{
  "horizontal_flip": true,
  "head_dim": 64,
  "residual_init": "zero_last",
  "lr": 0.0037,
  "shampoo_beta": 0.95
}
Rows from block 9 of a small image classifier, named by matrix and row number. Rows with one number within an expert belong to one neuron, the router's apart. Each number is 128 + 24 x the weight over its row's rms, rounded and kept within 0 to 255. All counts start at 0. Numbers have three digits each. After the name is the row's rms in percent of the matrix's.
After each expert's rows are labels from the 100 images, of 14976, where the router gives the expert most weight on average: "top examples" is what is common among them. Only what is clearly more common there than usual is listed. The data: simulated stained blood smears.
# router: slot weights (model.blocks.9.mlp.router.weight, 64x96, trained with AdamW), inputs 48-95
# up: expert up (model.blocks.9.mlp.up, 32x48x96), inputs 48-95
# down: expert down (model.blocks.9.mlp.down, 32x96x48, transposed), outputs 48-95

# expert 24
router.48 112:116118123155157147114107102150141088116145157102116129095163142139143082162106147111113168157096119094113127130122128151144145137131142079132140
router.49 094:105135138137141080115075142093096106095149141129137126139100118146149192175124108118135089102108156092126126138142127169105161161156158159116125
up.0 097:102116102173129133129141078142127121151168091099176149110094094134075116120149149131112134120175117087155144149153109133140101157133143102110113
down.0 100:165105143130118134142116149143147146099080160103100106114126150148171112134118094086150206135133108139117129132121105153130092139115170096108161
up.1 110:130157167142154114124126127136140084100148132124144118131160135112170098152171132157138128084124108110160120157132139107128138121083078141170133
down.1 115:108110086100091109151122113127111121114107072177154169154168120143120110110151123132127125096108119092135112127135117078148151134171141130145126
up.2 102:095123134100088136045116112140135129175124129120105127115121124130156132109132113120105138183091173140092109110154122148075129103148143125151153
down.2 128:114125114124154153100114140182127142145091122093159133084139191108147135154108102076104104143100146133132156141085158108108101082133124143129122
up.3 140:100128147094111151098127132143151114144121112117113140129111119130150153124124156064068123174103165134113112103135153137102132115101165143104160
down.3 140:113121136095118158104119143139157115137123112113195153137175154097165111136128119117150089140142132127118116129126134123068129120137140132127097
up.4 104:113093166151117137112119159113107106086094144119115162074142130154128135112127091120100139152125115139103100115090120138131135161077130138136156
down.4 105:107148140088125130162121128160159156101092110167133076131106133111113111163166153161104067134104146138171128127168108114149154081151144119127130
up.5 104:143127131138097133099119113105165141158109134111172120121143157139096136149115164111145134115137064163167164100118121131182144121149162138138117
down.5 100:127116138118136107105095152102100140129132133166160104110081115118134142111114083158135110133123120140170124178147125146140155160125154070069117
up.6 077:123117135128128145178140106161150124116094139151118099162167146118137148099134074146108122134127119141114147198156088149079110136153124179098132
down.6 083:080128120111157115112131106133127176143102137148112150097133086135102146133149114088093110113128151125147112109107112082162156176129105149168127
up.7 087:166188128111095098125132126114139122161145127111126092118144127135132115155137116103137133125131082123149131133145092121093066118075115108142125
down.7 091:100115150098169119176113144133092133110154120121127100137122103123150097135107127144111157066115136071129137099092158117125167171148138105091102
up.8 109:129131146129095140140148141138133073125129139131106110132155150150142151113102133141153090135171098154170119134121089112138127121068167155158129
down.8 103:136141112096159129121105124160082166087105090109126122101077119138101083092142102134117116124133135099076127150119113127117138144134122101120100
up.9 095:124110142123147115105148112132148123101133123100078108139120104126128165090131166121181133178132124136077129131133071139163125123110119129124149
down.9 093:124204130091128110149094127136102176126094121134118121150104174119120143123101089166113151166159127126117153151118123118128078164144105103133096
up.10 101:160100118090085138137127145142109109112140148140137111060127116100111113124095105129135151110111104172126165150111133126089128083140191102136064
down.10 112:136127170165146094091122113107107126137126131126165157174115144129143120125135150114134154103107059121139146134135155156133092144113090100126087
up.11 116:112126160141130108111144113126129123146152070117131142166152121157123144142132113133091107175090121133111083189128122126092116125119128173109113
down.11 104:147158116104126122144136164175166129102157155165152132111138099093089157134113111123114141160153142112115152116129133128093143143103167147152161
up.12 092:110118164121161140131128092111163085127128138119152148151123149183122183127142110106112107162117094120138107159129116091104161123165080116169107
down.12 091:136121108118112113131168161160131132095121111123151115110126133093130122124104120094134174149126110138097162112101126146149086089054138113112177
up.13 099:124163116139171107120117134144142133145131092121132129143182104111074178133133106139157122132108138043096146159128105120140122104129130117113086
down.13 100:155144171121127133118122145174092085106131135116148116152099135143137127125141111143122158115121111121138129123137118138118092136118132148103145
top examples: band-shaped nucleus

# expert 28
router.56 094:077119117130099105113082157130117149132140079093119090101159106114103184102150150121133078179116164095105122150086163147135133118103108111118113
router.57 091:129148127118122172103135086132131158137097075092166157158128159127158137104141083147149159154133139140125179137116126158142095134162153107116132
up.0 078:147165105117129136119142131112107127116138096123190132163113135090073119154139136131101117118109135091149128136172106141150119088164117148096121
down.0 083:121156158124118099102079146128170131158098178114134120116164099147149099157109148117133166123125091103130162142108142134130158113097098109154134
up.1 101:104116135109098091081164133129129189121109094149119099131144119162103147165147148099074100148111128110086128145154149147125170107136131118126111
down.1 109:136128139152170089158123129164150127106100116084108133099091127146191128129107109127130122133120128115131156107065120122137113129093168121110136
up.2 107:143151118140148106104190111160159185132126108135154154130131159160077111138153120133100136127139143058171146097142125112143115109091086121117122
down.2 110:103147158111128171112118101089120094144144176127093151147129114136147135116121106101144156177121059124081155154118130170143148150107154102118151
up.3 126:115113093118137121141108087148123115135139177121118132133128135183125128097103093119173147115137150145147114125091120107110104160068129113174120
down.3 120:146115112119122168155191142173122124153149149144148106102135129083103133153138134098114083134125142109106125115129088127132129128150127141137122
up.4 087:127143137143084173122116108138081129147125121066170125099135148138181142146139125150148136113143132102116113157114158157149116115097130131121134
down.4 102:156135120108122111140158150150085119138095110152172097149093105125116099131117166151147132118108136121149170150151104127135116103104108095124172
up.5 093:110160060165113122115152119115124123125150087141130113151135140144142100130158159096079134131104119127156187162131129131139138119130102185154123
down.5 086:087156147117149103106087147148132113110160128080156059089128136121140130118058159134127142102161108119142146139127164152143137137123141132145147
up.6 088:149072129131128138145148136153131123152147131138144109191080126130170103118114157107112156100140134102165110091038110127114109155146083124150100
down.6 095:133145122155137127118104154165159093117143121161101159178112112132110110135158155154123146149119104147109156113103160138132106114119143128103132
up.7 066:134104116107102130139133127111152129139145119169093121144154164126147129149121121131174124136102074126136110128126143155092169164074100120103161
down.7 080:144130147126120100118116125130095134094137090121141160112117128077132176134180107127107075149152135124155135121142129172111149162163115187107101
up.8 108:216100158138114135183124167127128110135133092131149132088136114135127117166108154107139120123139092144085094135141101149102136081121157084094074
down.8 103:082114085104101139113152111116119146110108109128123111137121104164105158116168120120041115107125141106125129094136135104148083108120144133201103
up.9 091:116081123141154115131167117113135115127136124139119192113126135145101128080111163139140157162138107130080114133138115108118121095117117126150100
down.9 088:127113100108141146129148161109176159125128070140126111155145078112133140118188107094106124164169155152193117115116121128144196142149154132109110
up.10 083:130089102116083148139156142162154100093115129145124096157156122195136147134102132130166107144160170123152085137200134141136099112106142124143122
down.10 090:132153157149042121133175089134112121142087129079136144125140105115107170100162119111106103121122192113110118134092107106128128122109084115135126
up.11 103:126153146147116135122097158151116154137111142162111153110117152103165141108121143125058138105125123122167138152117170114142119162103127101153153
down.11 095:130124115125142127121100113132137139099142117135171117126119179152137109174101119106143086119114111100080098161120114140146138098172154171087138
up.12 100:157153117112108148150101158133129088134153092132115105123154110172103114093153137134118126133132115110147137143103124167120136097093107141107150
down.12 102:141132141107130103111136169100051163118149119082182150110143136134144131140116160136124119143148156140149162064121120105128128163134146134117099
up.13 099:104109102154071178150170194106147144156140133141142131148120123102086119101172143147149097116122099110099103132124088117132122120123127116165136
down.13 084:126125123152136144116131122097091123119069116154152170075131112143088150147139133168102127089128133152172101157135159102147164156111117133088126
top examples: crowded; spiky cells

# expert 10
router.20 087:129152154122104088091141103083117158106133123101120130105117139169143139140090074137119142129154125116163144144131123137134173165188139126144137
router.21 094:115159125095143114131128163120131110094130129141154165106146103075110083094131113128111134145147137124132145126124094137104135166158151123108111
up.0 084:166128127135142127130117116097146174127108121129133139140160155140130110174154116183124107142147181146126137078140145135118118202168130121163129
down.0 090:114093164093117128087143123196076127107179133120116118135139163132129157104086143126141135135157118144131117122148178179127117150115120147135155
up.1 102:105112106108149139149149163159115140135109133132088099157154145123147153105097134156142098132164160116106106111097126174090074158099127109167126
down.1 095:142120180172107141120124123097170080131121137117131167130147111108126121150136123129113141152092139130107118162155126115142164130127187094110101
up.2 075:119136148159112154125093099111092122130081105134107116119134123106138090135133150115135117123108176123137140113128133106156088129141107162139172
down.2 080:137090097111131111096133150112163141058112117161126136137121104100123140122113111156059151110153106171167132149132132143142140135139122142165152
up.3 082:106098140080125085126147144101138086135122098116118138139101117106092183146161148098116104105118164138058142134167120125110161111168125129091085
down.3 087:178164124124163125090081174079122106122102100123152119126128116124174109117144143114142096121111118111140134145127115067161127095129104104144138
up.4 088:143096101133121103159152184119126147147103111163121131104105126138148129147122112144130091161095121098143140120138124124123114072118117157123108
down.4 089:104144144113174153105163069129177106097157140124132132185167107142091135123113119139145139086168149116126132112101118095122138152126139155144089
up.5 077:137120126159096145119139095149147143107159138153070140119138134075129125120116115173101140138154133105153101105162134060124158110120145121094129
down.5 076:090151116110109138137131141132149129150107110108123106115074133139123146113136160105132103135133140111096123123113114165169171138135093100141130
up.6 100:139099124109133132120151115120104128143124149118130107147099121154078185122118132147095119139134129086120118098111132127122087144158128161152085
down.6 095:144123162132162122112144124151162125099105144111096124140161132100172115108145127128138143140149138132142119149121139132123159133110130096127124
up.7 111:095151127131113127138107112118122129160145145106144118120067095115096141130155104125124092145135152116168112121114129097159091137111123133140146
down.7 116:109112105110159177148128102134171172099111177117111110141148141125156144122111129134136152131127157140095178144157158135079116124110119116093106
up.8 087:093138169121133060143119120094128124125111134122132098102138151118140151118131114133098119087133082133104098102150172137150136134089099131127162
down.8 089:134129103139138144132133088089134157096181134108096165156078169143123086130115074089126135195110137137083132140150096096138126144138115150119118
up.9 072:114110129132137138127116134104153156075094154155126131099116108111076140126112149099136109110091121115140163171135149110138151120158112112080120
down.9 083:113171107075175115105094155151105154126170113104117118162116157144107150127123137131145128131134122080157107091121123125179102134136150117139128
up.10 104:109148127160135132135136117122089091106164158088135182143146154112180078093085105082165161111119116133100115152100119125146118115148115153136114
down.10 105:118126169096146106126104149153140146154121132171146091115142095106096118150093136117109091140111096190156150143133103171143154097185168183155135
up.11 097:103083216115103149125133156128137143110103158128136178102157138157090125145125128129118134152122101147137145117108138131136111117164144139126113
down.11 095:115145099108156130128121120154167133120163121135128111217102120125098140096121135146088148095131145138139129115161103111134122161128099135125105
up.12 108:131154157152161165141169128106127115138122097096125144125128153124111111125137114099131099083141122133128133119096158131136117165110094109178159
down.12 094:143118101118128141117101109113138119139132171140092100104097114136110104074119151148124089151143135127123122161186145105107164104149117125098167
up.13 061:132132118152163099106079190153133150112113136082163135138129120127131123144150135087129128097131121109129133145144148099124133129147150125170125
down.13 073:113077130133188137106103120116145111118187139140131113112175131139141171142062144132133156116127102095133131131154138118146114101111112146147121
top examples: small spheres; no large cell; crowded

# expert 19
router.38 115:096124130104161141118140093128107122161130115141136160161096085063095112135117121140138145135152114165145153129128162120107133159138115142082162
router.39 094:122110124113125107127129076121079102115144094118147166142123064112115114122125136152126114129107143103162129107112129149107141165171125098089085
up.0 107:093104119164148151122134138137154119111073100140116131177105050148111112139085117115081114115125150118145172104109088111144111126116159095148153
down.0 097:141106111140095105134096136125144107095138110161133145157153125180101113074125136153102127158075112120140140146130110106138138102152164122129139
up.1 102:144140088117086136078131095139121126141153122118112120115091112113136148119113166100125120121147135142174150161109138110094167158117136145131147
down.1 101:164066107112137144147114112179134126140122149146142126130132115153087133144133133075130100111100157115157139141131111111104110106161137124140169
up.2 103:124136119086133103131128172106139157130099170139091164152204154108098090131108136092109146154167075109165140138095144088099110087158119142155118
down.2 103:095106159118115126121152122154203129117125115146103159205099124089155108143085116154112152149125125138126118115116145149088119120114071141130165
up.3 092:139136151160109116137172123145114143108155153122106126146170126136132138099137119144097159139148157101107173151149123104133183106109139089129081
down.3 091:105113109137140091142128138093137148101139108104129131107104170082172171128118122129162086144132129113155071117104156132090098109134146089173161
up.4 074:133176098115107096117115136079091135127150085130113149160128156155163142146107123191111119140083111119124119088153152170128150129151136101126105
down.4 083:100117123140132138149147121127138111177094169105125168130136116093131126121151100116134185052098118105155147137166095134132146090083105137120099
up.5 104:125138122111078146140122108100092116125155110088078118104132144119133136125086143139163125115127088172136122106087139171097147137113100113150104
down.5 096:109114125120108127146130143120109156112089161156104111130132110139114117110140137092102108095134132149136128130082132118136116119162164127128147
up.6 110:122136148136135175125164157115121103134124103119117133105100094118107140130139197168195111139120107076124125119172114099113153130137078152067103
down.6 113:135151120118156120119126123127117118136125133107170154123132145153133116140152086135160135084126155142114146111107123147124132144142099107156107
up.7 120:134174104125120131136136118109092172146120120102115122156159115132103106154092127152119093107148111117113094152110104133152113114130094169106106
down.7 127:150138135146134121113132140126086088126120136149146196121082122130164102164140108143119178154149081110138127104131139149158172126130103118095116
up.8 100:096083113124146089153125149138181111148117133164126141170148135149113122140107147124102153135111085133122087135143122072128160134102135114164152
down.8 111:119143150128118088104104160118118143110133117124096103136138145119140079123104167138121098166140116172156106119162117130128091139135112141103145
up.9 114:120084129145120091152125134149148124132083130128158121114152124098143151117147124140087104086133114107121114160137109104129133145103175118147138
down.9 115:145162134145123096126062154108136122112126092095116136155118136108129113148131148075114140138159096114153163144145102116092155103079123124134131
up.10 129:134114066106104147126120074065100125104136114143119154127162119086123142122124131119127126085103120108119129135114163142141115138116131122102102
down.10 125:113129096136108123118123133132112109173130119136153112122061077145117132154130108125145122118135123139147102154123130127112140161127122113136147
up.11 106:154110114136107144124135175095114124105093127166172124136115123134074096103106167080142127119147110124146141104151087096150134154111155107174181
down.11 109:091118136152097156117127176148130123093137139138086145156203177149096148115095165125145135130112077126114110134130108102127103127119138119157125
up.12 103:112140121118156103151170146164106094127160182102128104072107094122125129102139119176145135148118150130073108168138148104110120132143154146101103
down.12 112:141117143107122138112141120128115158125076146100136091135088126132148072115142143138142106132159062153111118114163074161155176115138151099134126
up.13 099:133080110100141128109139157128128121188142114142099136168107133145166117176130109147090116129130084149166094111088079103096108135137138137133107
down.13 109:108171147110110115176117132142118127094123174154115139102145109109165080114129129130075147143132109115117088139118165100129153123110092132141111
top examples: ovals; crowded; no large cell

# expert 23
router.46 089:119105113107101151089116077117138151107141109120098104159069113139180117162151148120111158123122167118134122145128098161119166142134105147098115
router.47 125:123144085111152124130088152119085129127148143120084146129119116179134136117109110156145155166135090144146176114157091132096103117153103088125122
up.0 122:131127123097140110133156089096088130113127107142132154144118130162152116141131158133100179189124164126148131124157128152112114099167111151101155
down.0 123:122171117138154106113092147135114089103118151131104140155155162173119144162170151148099134147087142126119123148161105097187107156118123156147092
up.1 115:130149127106102099127121147141092148141114113132128156161111123109154150143110135109142120097119140136119147165104115123136091167192087123103163
down.1 105:144144153156116126106081157050077141113128114121156089151124106127091102141108121146126111114152116117145156092127149093184137141128119154113116
up.2 110:050148100110110163136125135146149147123171133100125157137139168138135119128087130144080110123136104108121119093121098092132124103117111153174143
down.2 116:133104119114106131087093137135151167153120140123107142118097159141175157126063146142161147154108148122145174131111131159120146133122110104129106
up.3 092:161142147131120137096077125188138097117151115149122157110144129078124122145167153154148154124117118129132113098129155125088103138149132078095102
down.3 099:141150145094101175140159148129145143136145090117109119139105129129097096111114135135097133138134096083155120107145141144143108156095143160129162
up.4 089:110113146114166102166155124118120178153094136141155141099123136099146090139146090140150100067136166135123128112141157125130164130113135118118140
down.4 090:101139127136145157105114118102109117161096110126143169148128138157126152145101119122087122128114137137101163126122138125153121106130092118126083
up.5 121:179135114144178139122140138098112188131135103131133124176118111092121108148130120140140112100140117096123173089140126113136131141098070083119114
down.5 104:122140089145144124079130110103167136141099160136140100099090120178157109122141082139157135114144121152084125155117102129092158142118138167126132
up.6 082:147122148129135142130113094110130162142113179172117144156109114121105115128132122155131152119134137127115104132074098080125122095159127113148163
down.6 087:127059101118168161097144125131121137180121094134124142087123121152131116124121133088126147137115129129130113127140168118173110146152095095091112
up.7 090:129119115111133121135104169126135168109133109166142114167134119177113155121157161115146110127102134134142137153101071113113132130135131135150122
down.7 097:151125100155144131187118131079135143117120144120146106147165120124125125126136149111167102067112123066110149129110104101103151120086143111147085
up.8 102:101096155123096086156143125118137146146101098119116115133146146106138147136141094130135089157117111128116113141079108142129115130112114103128152
down.8 114:153100132161084126178129152099160188120138150156123068124126117098168154103152149130138120142150128130095123099147097184162154148093115120129155
up.9 111:118151120136136116120111147131077150150116135093166114134143106141127119114147140153157111064111118086163168114134121146130122168103170119088138
down.9 105:144152119135141197125108121118153137107134076112173117102153112074134153155107132127162129142124107091147139177123134114137147089109102140133097
up.10 093:106084134120108093153125125099108142092134086135142158160090135138125133128155140180122161178134140095180111131164144162118108157113130102142106
down.10 091:148120154130125113117099128144125091139085140101136160154144121112128131092109135141109142126109133074099137116126104109144149106110128166109112
up.11 100:137156110166115147129181135130141154118123150129164137156144142085149190165143081116158075134142132104119123145134174170104110102143125110142089
down.11 087:135097144092113156115132115139115141139128112152133134136099153131156139123137126098194148066125114134090167122122105173149166064124098123146175
up.12 101:103130134131136072111147149132095111138133109141129153159124151138130135134114127087093140158107138146117156174178123109121121156163130140130103
down.12 111:143127147129158145116087065107118104144168111138128128097157080122156145107146165126146125136108097103150108093121159139151099111074130162092136
up.13 112:097201125130126112153118157145073082171112151100112138178102140149160089152101119148175170090126138120132141117109109159125099096166158139144104
down.13 111:135171156090165106110095131089122102140128116118154137108128100140101178136127147157138121102121097105147132138156133116138143159147124146113174
top examples: two lobes with orange grains; crowded; spiky cells

# expert 8
router.16 099:128153126163124106109135126082112097108112122146128078099137151140133164068153121140097099161109157133128155141082144117149103104117133056106116
router.17 100:126129150126135116152128134079082113157116102134138156209128146167140115128154131127159128088164130143140128120137119175085134137171120126157142
up.0 093:098141152138158143121117094095099104079124102111118131148116112127153167116118188135119154105153204131112135131165123118142118153123116140125103
down.0 100:146152105118145132111100060143126164162153147109141149139174148156106130112091121138116147099116113114134110128169112128125129136133133144150141
up.1 108:146157110136154109115126157131116093140141169144143097163125141106151122158133181149161112133146106066117169096150101097129153106119142129074151
down.1 101:117111140128113156115105102134127135122103093117155100114176105130139102175131125151147120117155142134139178121156117133117117155120087162163062
up.2 088:175151129110139121118122118140156171103169101144124080158126107131118092155131144154161118135119111096178214139137127100107184102138122147099121
down.2 081:172122151125147163067108134123134130149171118111147138096151089126135137138137132103148118100158148130134144085125156146119106171128097122122108
up.3 110:138137141137143119160126158133121143114152175131106148132100131157128136108123104101135127186113142155098118183157111112177170113144160134131109
down.3 111:134110144141140087118143143105089149086111095097138159167141137128131134126128153118168102130132084150111126104107133096093142150100117134114134
up.4 093:158114136138122100124111160122084063124070141114126077116123152140098133118128118108115103089148096135140089137150165169128126144161121094158134
down.4 100:140064141114124154105108114090165132103118122118154122120139091099104152126164111149129096105107112134134133118137142085130121150149149131170105
up.5 085:054172100165157130142169114087122142124089136096134115145119138129140140157163133129121102093105124117085121088129158110149115106141164106137149
down.5 079:105132149156159174113130147151147144149109108115090076114146114114107122141095153114140141101100141097123150139102142092115145122097139147095129
up.6 075:126096145140107089101178109125124130141122121115146150121139103123100149120162107072110130170144172156167119144122131162122170127134119106164113
down.6 084:116089123114127126146120105105118147119140126046142129138120143135123136125156163154185073099160145134131110130131111110137104092125138071076143
up.7 087:132088116127127138123148106143165111185107141141140114104144104120152080097129107120129159151117133129165117119168124132116091137132167168150146
down.7 094:137107095150127135147145168111128112093178121113085116151069123117097132135149116175104110159146122122121120136089153137159120106156133131115121
up.8 114:098097126111151134123146193106123140102123139106129179127146139125112111130125132158157157100148107119145143143141170118157126136152081122183132
down.8 114:117088140099123163120143143118177116128130082151140120174137135186062123141142135102065117113104122154157126139173131158138167131118141138171160
up.9 132:130153146107095111129171114172133174137143141096115119162132113124112107110107083124127128161116111122125087068122131113166126171121081135143117
down.9 122:109106163130122118148154131150133107115120121170140119165123162105158112124125148104129138150154112150109133117104166170120105141103097135120114
up.10 104:126120124111110122127131108112147129123123138104136174143166129158123081127149158145106120161108174091139136127154176163128111131094102125142179
down.10 115:141113132086128142160083140147138086151110153164140120139139140118117156145135116096115138100150175157115139128126107099174115129155120166126096
up.11 076:133107107104142131103110104091122168106182105144164106143132101077164147091156124135076130125130150065150125124096139125119123128137142126173142
down.11 074:144132163168108115142106121128192099127146162132148141106100149186147116138108131129129151127160143121119137131121113155143152100099121118057148
up.12 096:135144106095110092143148133120111139137111115134086083117122116109159082095125114100120186181109149131153123171093131139129135117091131110179139
down.12 092:119116148218143115132139147154163162118123121128120091113132140127145111162116124114120081153147140123139139079112169136098173100144168169119136
up.13 127:153124155102127123144139135165127156144122146131154131125098134129092153125112109127118134121122126062166109119130091112199145141138109162118124
down.13 121:122153147074150120105165172099149154099118141128090150134107161128132101120142134159129168141132093114116089121129144122142150083149105110089123
top examples: small spheres; crowded; no large cell

# expert 17
router.34 092:124127118160175117109125098132111123119184097114108159139137139125102182104155151127127096141127133104123124098109137127100129138125129152125143
router.35 100:157162142148133136090122121086045149157155120093092138121194124112140136088138108137125149137097165115101142133098118143102147114110164130102119
up.0 103:156123117141114145116123125144122104078144142120201104079133123155136086140080121139138104100153131114099127116146112143110170074154158092130117
down.0 103:135144134162144101145130174134115129121132100134172091133107142095125123130169149169113149122121117092109114159070115107137111129115126131183060
up.1 085:061153125145122124162107143108119132109129148128106173137137150114135179097131119158118124125129091102076088126152112116157154111117144118111126
down.1 096:147137152153158134109111125111089153154107156147156154078142087102129102124106165125165109140164135143126107117157128141164145135125133108122164
up.2 091:151149144117116111102118131097131124159151153180072164139184102124164116126114128132104162152084109128112096117150144101175151116111120132127129
down.2 096:115141117137136128101152137132126160122111115146125119169137120119135096152123123123158156157172118085130124107120151153123115146132116104122165
up.3 074:126133098128150095081118148141161105114109094142141142114132140154130133162135103126097155140101185099161124142115097133127109137161148172110137
down.3 086:157179166134118112155126134144119087149109071160135128143115111137161143166170169125114140084105139135117114134132176104124188129117124157152151
up.4 110:165188134113135132145108075116117109126128126152108118144119127084118133140122159111158100123120073100140132131110103130129114102141127160065179
down.4 108:115118083110129152118123111117130131138109146112138088067086114082138092136177105105115157137123139104120152108128142129139124133144177139151105
up.5 105:121153107142135097166078114201149088085133155132168112108119143117128125141127136149153116166113111170129088107109103128101126113136125134126084
down.5 104:123076148088110115124157147174154121113131104125166140135132111115136120160138131149114129134116173102127107152065126114170102113158121134147146
up.6 103:116154111125122112135128153140162144158153131130140139152134105113161092125149126143105127108086142125108136077168103096182116102105117178109100
down.6 095:130144131139139124095107098132133163156114070146144147142121158126124102136132127162112156129160087072182160115124138104132166123151120129075132
up.7 076:134109151086090130131125113132133140088097114165113128122163114170114068092175106126138135117131126145158096064156124146131121096123135155146114
down.7 082:151139125101151105116127134094152109124106178095092136133124118125164156156119114156088113140087120128120099115089170144148107165117085094125118
up.8 073:130130083075167111100116165183163135099140143156090089146153135126138113114130115117098123149069124128129117152171121121127103140175125122128111
down.8 088:117152172155098131093149147130126131111093111135161142090117135124161101109141118131142154098128108151142152142117155122103164144175099173147121
up.9 092:158092169142175128114102158115126148140092100112141149142136135124173098154084089160147184141118123123092106083140173123141131093140118091165155
down.9 096:119121111163095125134118160114135137114146153113138134088134152122144136165128099152101079144171124109160138113084113165103132108136097141147085
up.10 098:142108164079119122097137114127124133133101112196132112152124142147101149138120146166123121109149116151133138139150118115097080122170108145155098
down.10 093:127096147137064135144106122117133130137127135109127156111129125144114126170121130134112160117118102094140150152134120138101138090149110112106142
up.11 123:104170145160104056158084140144130102122135110150136124090115117090137184142120137085148077128106126110079148179168122108135133154099157142127150
down.11 134:175135082120112178141127119085148161137138133109174114143096074126151073133157147125118127098122144127089100099118109127126168146148165134110163
up.12 087:115111124075088121120124168131075125131110117150169149144150128119137109113103138172118112160134116142140125144149160155086126118132131143123170
down.12 090:145086165154114122136134178123145121153114121152122128098094126159171126192124105111107115140084161120087146150169138112154108126146127162115155
up.13 098:079150134100115116112146127141137120196112157148148159132115177069168108119103170147081097142135138142132123104126144119115130113117097175163115
down.13 098:084111101113151158145134139131128112116143118164153128151131096121101145109140087075139130128138085154142126111147151148193186125117142145065152
top examples: round nucleus; crescents

# expert 11
router.22 097:101099137141107088124121150106087113130119110115165130136086110137157130111115125117101133132107175077139172130075115185113154128143111106115097
router.23 082:151149124128118120113157128082150121100134081141149140164122143105124125129193082136121114106165135121135129133121085150076124145097182117135148
up.0 079:163117147147104150128163100119154170097121118097176151175113112125124126139163112132107113147110129137151111138144122090127162143178137100159136
down.0 091:176103115127150149086146156104136116126123146129082120135124094131132163136138157127136156111144139086143118104094124096161112124130084128150154
up.1 115:124137112159119120134100163146186138117160115142127132136146143129158079152135106158122114134085128114170119141152135157154124056126126150145124
down.1 104:106138151110147135163126096136125086124152119130177175153090146152076141152103124142108141113130150091158128081099104159143096147176142158140127
up.2 111:126164139120146125119178141106173177117124130108144127140146135116124125115126112136147107086097109086141204125104102131119164119170137123082120
down.2 101:111152097150154149118120090132167162145105158122139134123120111156128144143164126127158109125149157135110124144146115140098133129143110163134125
up.3 119:123166164144127122121117109088133210138098141107144144096084117138125157132108144119149118081076144079147138145135101118126128163121108091077080
down.3 117:105160104160156149110126111139141120164157159114158129109094118126152100097132133138192099102134124069094186122147121107121131110099131088085145
up.4 105:141122114146180122145130149144103140155130133117092153158090116136095156103180125111121139106175076134124142138166134133143103114104137154124100
down.4 105:086162165113153123121133158135166140160119154118139100116111139147156110149121098144165110165111150128126132174113102140109172096124175105153118
up.5 092:164182106125141153166152136105171133149133152119101120133170122128157125112149114129162136131146101091153135095129155140086123124084113159112113
down.5 088:111159125140127141095085086144117154128133176094143136108114120146101131134123112134105073186150161142092121123143151110131152111147098105134097
up.6 100:114085121138133113133132087168142146155116131143101148103176137126160174102097178179107142156132141140064117135148151090147105125104128131117103
down.6 104:133163084176154125126114165105125137104137153121125116095128099160106130101128160071110146117107149139147138103102126105173138130146137114130174
up.7 080:138096145068120143126134104115128137123107108093164143127146127108118102198132105141146083149123170104165116118103096130123131171117083121158099
down.7 086:141115103130122160098130134159125105107147136120110121152076137135149134089105169148139127173143122139084107095130156124100081109139123125125161
up.8 097:168153175147161146134125098105145167178112132091127115091110105112136126095154125126152116123110136140163166102134114097091141156120153093108094
down.8 099:115056066184169166093115129131134181109129162111151143120136132121126124107134099165129149127113146102083148136102125147139099153140117116146135
up.9 120:115166142163138104146099120115161120097124117123157121129141157111169124141102121161157147156119132104146128105145162126166122130109103119187150
down.9 106:137117126097123121115128126183125106135142136116110085157115151099115145152081134085105110147161120108116145124162138093166139140192122161134145
up.10 107:096181114118100166122128134170122106141129151101136122159159163125095144138120123095142132122111082121100103109123137113185125090118136118096157
down.10 100:093131135124117117126123139147151119100089155174124176163091134130136109160118126114123102076165148100175119145106135119119149160125133137165058
up.11 091:148104111118117131134120100117111077086135118138114082161099138148102138144205151132107131122174099150111106085144125123079075159128163134099137
down.11 103:122123122133132122120113085133143148158100163134093131111158082130152165030106121128144140094092142150110156182138125104112158135120127112120092
up.12 089:114139092113150108088102125096091138110142086126148134117141113143118122166129143122154127165131139109074066147130109144149145137129130118092134
down.12 090:164135114138103145149100106084108135134129148140132121167120090100122143115131170126127138109128100098150187131155136142136102115135115125113135
up.13 088:167166108122169157168117112141127142119137092141144134110152131131106130171129173124153131081170142086117170154124114137099122146128123116148096
down.13 092:135155108104123086096132125161121139126097172128173144106112121168140118103117128116121133115155112094108142103189148099162099095122155121141160
top examples: small spheres; crowded; no large cell